config.yaml
arch: "quartznet"
dataset: "Morse code for random letters and digits, with fading, noise and interfering tones"
norm: "batchnorm"
beta1: 0.9
eps: 1e-10
ema_decay: 0.99
lr_schedule: "step"
Rows from block 6 of a small CTC audio transcriber, named by matrix and row number. Rows with one number belong to one channel. Each number is 128 + 24 x the weight over its row's rms, rounded and kept within 0 to 255. All counts start at 0. Numbers have three digits each. After the name is the row's rms in percent of the matrix's.
After each channel's rows are labels from the 100 clips, of 14848, where the channel reaches its highest value: "top examples" is what is common among them; "loudest band" is the band of the loudest frequency at the time of the peak. Only what is clearly more common there than usual is listed. The data: Morse code for random letters and digits, with fading, noise and interfering tones.
# convs1: first pointwise conv (model.blocks.6.convs.1.weight, 288x288x1), inputs 232-287
# convs3: second pointwise conv (model.blocks.6.convs.3.weight, 288x288x1, transposed), outputs 232-287

convs1.91 104:115144128161126094135147149127107090099139105109141118151118130094116133147166173149125097148165119118100142146069126122126161135112150139099102121110104151137157094145
convs3.91 096:133098150097147111088111149118154109150162102131113135120109177124165150131173106133145124105149124126138125131153117152120157103111122088154098132111119121117091096186
top examples: speed: medium
loudest band: 500 to 1000 Hz

convs1.258 101:128092125109097133091134141159141168146186183128129109078147113103151118109109130107150127149101116136148118121148138133160134120142085120117144112153122126146148120118
convs3.258 098:137130153124113120127176102114116116157166093142106142163127131105114133139104104129144163101111108120104157160147124144133097148135176124133154121145137146121137142108
top examples: speed: fast; the character "f"; clipping
loudest band: 500 to 1000 Hz

convs1.63 102:147093120101157102124087104094139087121152148156141157144131133105128083135145181105157155156127149157122148113131131112112116119107119113070112123152147145125139110142
convs3.63 106:104109126112176108137093120087116142102115108182139094137158119087106112104167154125104109120167167068133102129144133149168079137085174113132151095118145089133128150117
top examples: speed: fast; the character "s"
loudest band: 500 to 1000 Hz

convs1.262 099:124128096140139123130131114123117112168141129133147136169138122126143062109186169087111159118096158129132116129127154129121166153108119099090117105135131143111150157130
convs3.262 089:157110115138113117157176150131135098142097155110107156139109186111118147143142113098120168104118108105148148144114150097061157131179110092117131137119138138145104139135
top examples: reverberation
loudest band: 500 to 1000 Hz

convs1.141 098:094137135142145115122130096083118162094094169111125098168134143128129128143144097136124139131116114103185169191138118121102119082137121145105112089116158138110149098061
convs3.141 092:188129155130103100138068137117068118152098150120139137105149108088189090130117114106125123173126140124102140137140130139126137135118100119162124153114151120110167114146
top examples: speed: fast; clipping
loudest band: 500 to 1000 Hz

convs1.122 101:101127153137105120118146111119134167108131114140142081118113079093141143151152149124101135110118130105125116144124119156161096147127132147113129120156174160165073190073
convs3.122 098:135178142140097150116117114102140093093145180140078122100135103130108124136144115154091108130154159134123157141079098158162121122126127159115128115099134133122161162134
top examples: speed: slow; clipping
loudest band: 500 to 1000 Hz

convs1.126 096:126132144100099145150137163118145146100113138115105101147118123111098122145129121129135076115183074109159106147132130147120179121105088099135119150055135106124097132154
convs3.126 110:130076105120127134155135111150112113122071120134156132155117166159122103138128137108142143120174095134145161114128111100172126135138132128143108123117107084159086151126
top examples: speed: slow; clipping
loudest band: 500 to 1000 Hz

convs1.267 105:140139138100121093114129111135119147138129176126123098131102109125136141130160137119154126082102122143157120118123125143134122102153131112091118117173159072118129134112
convs3.267 097:089191125102125146136148081127128141094129152135124117120113115117129111115111143115138161109138090107158107119154139137132131113114143095100179141162136090122163112135
top examples: speed: fast; clipping
loudest band: 500 to 1000 Hz

convs1.146 098:126104120133109102120105158114128140106110153155125117113188092113141154149086148142144157126112135131101157125165138135108117123127111129100171117164127118175098147137
convs3.146 110:121142087127131138126155145148121145105099116132115138123109101184134114128131079162180148144174101149178115122118126159169133155123139107163123050158124119132112128152
top examples: speed: slow; clipping
loudest band: 500 to 1000 Hz

convs1.30 103:135111160099114122141115122113144119053128126128111085118145122125122143143119104178117123102167122152119136140136077116114165131115130130120119112145153129131118100114
convs3.30 096:117111123133129120153172110131117158152098160101119112130148165081125114126131122152129171098158123109153133140103117104131123168121110146137170138140143108109143125142
top examples: speed: slow; clipping
loudest band: 500 to 1000 Hz

convs1.42 099:119053091103142133099111108133112110116127123136127137172121139125141133148158123126145139134084160140121106062146167146113091109097159117073104112165108091090126097131
convs3.42 103:134113090130153135101108108136166122080107143141106149128101101119124100125182141066144097115150137115133097106127070133186106148075130114117069112133121135144109137138
top examples: speed: fast; clipping
loudest band: 500 to 1000 Hz

convs1.211 100:144123088132119130095123211123150140137136125112142125112138135122112135106103142093088092133184103127136119145114123142110131108153102121133096150092129123098112117137
convs3.211 105:101117116124164172169154081151134153128086114177153146145105135159144104150117126156136126133149121144126160113160143116175119153111145134126105122157077071120100119109
top examples: speed: medium; clipping
loudest band: 500 to 1000 Hz

convs1.139 105:099140143123114172123174115128149143123122187197180104127134146133181137134152141103086124110111140164159125120135151136142122108132118117146155127098141131127119141127
convs3.139 089:116098134129104095083103151114120174114106125110125115128120144125122140166123063126157153139122105096079117155091143143101147123150152136094173117112110111184140108143
top examples: the character "e"
loudest band: 500 to 1000 Hz

convs1.238 100:176158116174136145171089130102109135138108151083104086082130145126103125097094072121144130141109143094119157103114151131094076119115124132125104152171137142151121085154
convs3.238 087:095113100071124117107102140109092089107135101114165118119054125164168087115139135115154181163120140176102083134198111130148107154106113110123137106118163122158110084092
top examples: clipping
loudest band: 500 to 1000 Hz

convs1.119 098:133088124142139141179122131106093087124176119108136156120112123176151172166109123089142176115135140096121187142137136115154173084101081098105152130116109116136109119107
convs3.119 099:156097138136175118117150113092082124137141173106129092135123155124140112100113135129108137135050083141091166126138124117113119122113089108115122131093104115093141137124
top examples: speed: medium; clipping
loudest band: 500 to 1000 Hz

convs1.24 097:116105123129112114064144153080146123106120145114118129173171130100120156131146148127151094144178098149146108144135099145127127156128077147111150163114133114117086133168
convs3.24 089:121120159136108180167105118144103154108131108159164134164105174155124124121135106123131160105179140146160156159123103122140142123149131151126109116151110107135113109101
top examples: reverberation
loudest band: 500 to 1000 Hz

convs1.99 100:073133169122112136115168151136142139095105097159163125159163127091105141154146138123123105118136130150143105121147094103138139155113134100125139145159150125145102127156
convs3.99 095:119128122126143136131142142123142151107153115158144150174109141119127144120152181163193124085110164170154122117117136140092164099121146170162138146108117133085136117076
top examples: reverberation; clipping
loudest band: 500 to 1000 Hz

convs1.68 104:148087124130129111139111156113138113115138079167104107146156102100166128084115154137138125149132130107108179177144157106121114118094104169132134158121117120122120131079
convs3.68 101:119107155127135100136120103105137142175159168140117135158093117103122117120114158152143115141107137095113073169176145129124163139111111150122132108127164094144146177099
top examples: speed: medium; clipping
loudest band: 500 to 1000 Hz

convs1.124 098:132136101133155135126139132124132109139109148050151087145127107130135124107154095122103161180109189143092124143135143135104111123135151132136083125103175141103137146155
convs3.124 109:105128089133128120137146099146148087131126115068141139118126172127096141085147131208131138152148129121153163124139119125160119104168159109114156119140127109146128154122
top examples: clipping
loudest band: 500 to 1000 Hz

convs1.251 099:110115122118144081109127078111171146130091145109139163092135119096132105121183090171107154118114184136122138128167098141140161144182152141161137089145124150118117167105
convs3.251 101:115106106096122147152112110162116136137135148132121126135123134161130133162186140177152147093142159153114152139103132129164111109141196118157164158132178101137105141113
top examples: the character "e"; clipping
loudest band: 500 to 1000 Hz

convs1.97 096:085090084105171139142107149134133115126151076124125122119115129069126109121165162132122161164095141107117182170127161127124159094119093095119103130145128113101139113140
convs3.97 090:138087138135129103156135155120101072110155098115135120119157141117150149107128163103089142115144145113161050131181107134131101118109142133148089146108183129083125157129
top examples: speed: medium
loudest band: 500 to 1000 Hz

convs1.62 102:116091129098148103120102120132104116141110130162115124165135099127132089107108112116104087142081154107146090100152116109122082131117139117110150095154104110093138174100
convs3.62 111:075114135124110135095121138125082105107109138173117081110101123126115135113124108090129106102134141150122116112105108148151138160079133084098122095114112098138149124065
top examples: speed: fast; clipping
loudest band: 500 to 1000 Hz

convs1.133 103:103091097086106133110138142132179147135154170150152129087147134128133122130132116082094143138114119129108138141138142148138123172121152141095164125101094099110154135132
convs3.133 102:134120090120149135168177138136140121125099113137075176147127153129098157067132121168152128102089147084164120148168122125098125125121137116134155112140140133136177153148
top examples: speed: medium; clipping
loudest band: 500 to 1000 Hz

convs1.281 099:120123107146105099144146133083138130098151131171097122155106112136166124132179107119099159165138132091125113177084176149099121151085139130087169138135103090114158115136
convs3.281 089:113123150132116126117096153098132101171089097115105091140152109123138127111125081115152109127126093142132110135183184092119135110136123146105166126148123123130138112100
top examples: speed: medium; clipping
loudest band: 500 to 1000 Hz

convs1.256 103:125134140151166157142132129139122116127135126103158160169159148124150114144125134089148162144138114136142135052140120153131151133122119103098124092134103122139139128137
convs3.256 100:125123080156106127134131135116120122126129131130117102105157134096147129124121119119100136127124100131118105129074095134138124103088106123140106101118106112152151165158
top examples: speed: slow; clipping
loudest band: 500 to 1000 Hz

convs1.54 100:105110143109114103096152131113117117119153090153145128102162168098148172191111116156112128123111111134168141104126136143130120103092099164162102134119133130143122135123
convs3.54 096:149143110137109071119129154141083117096086098112150147106156116140124101097099105095131128098099156094128143125163108092110122123132103143153095145066169124170097157124
top examples: speed: fast; clipping
loudest band: 500 to 1000 Hz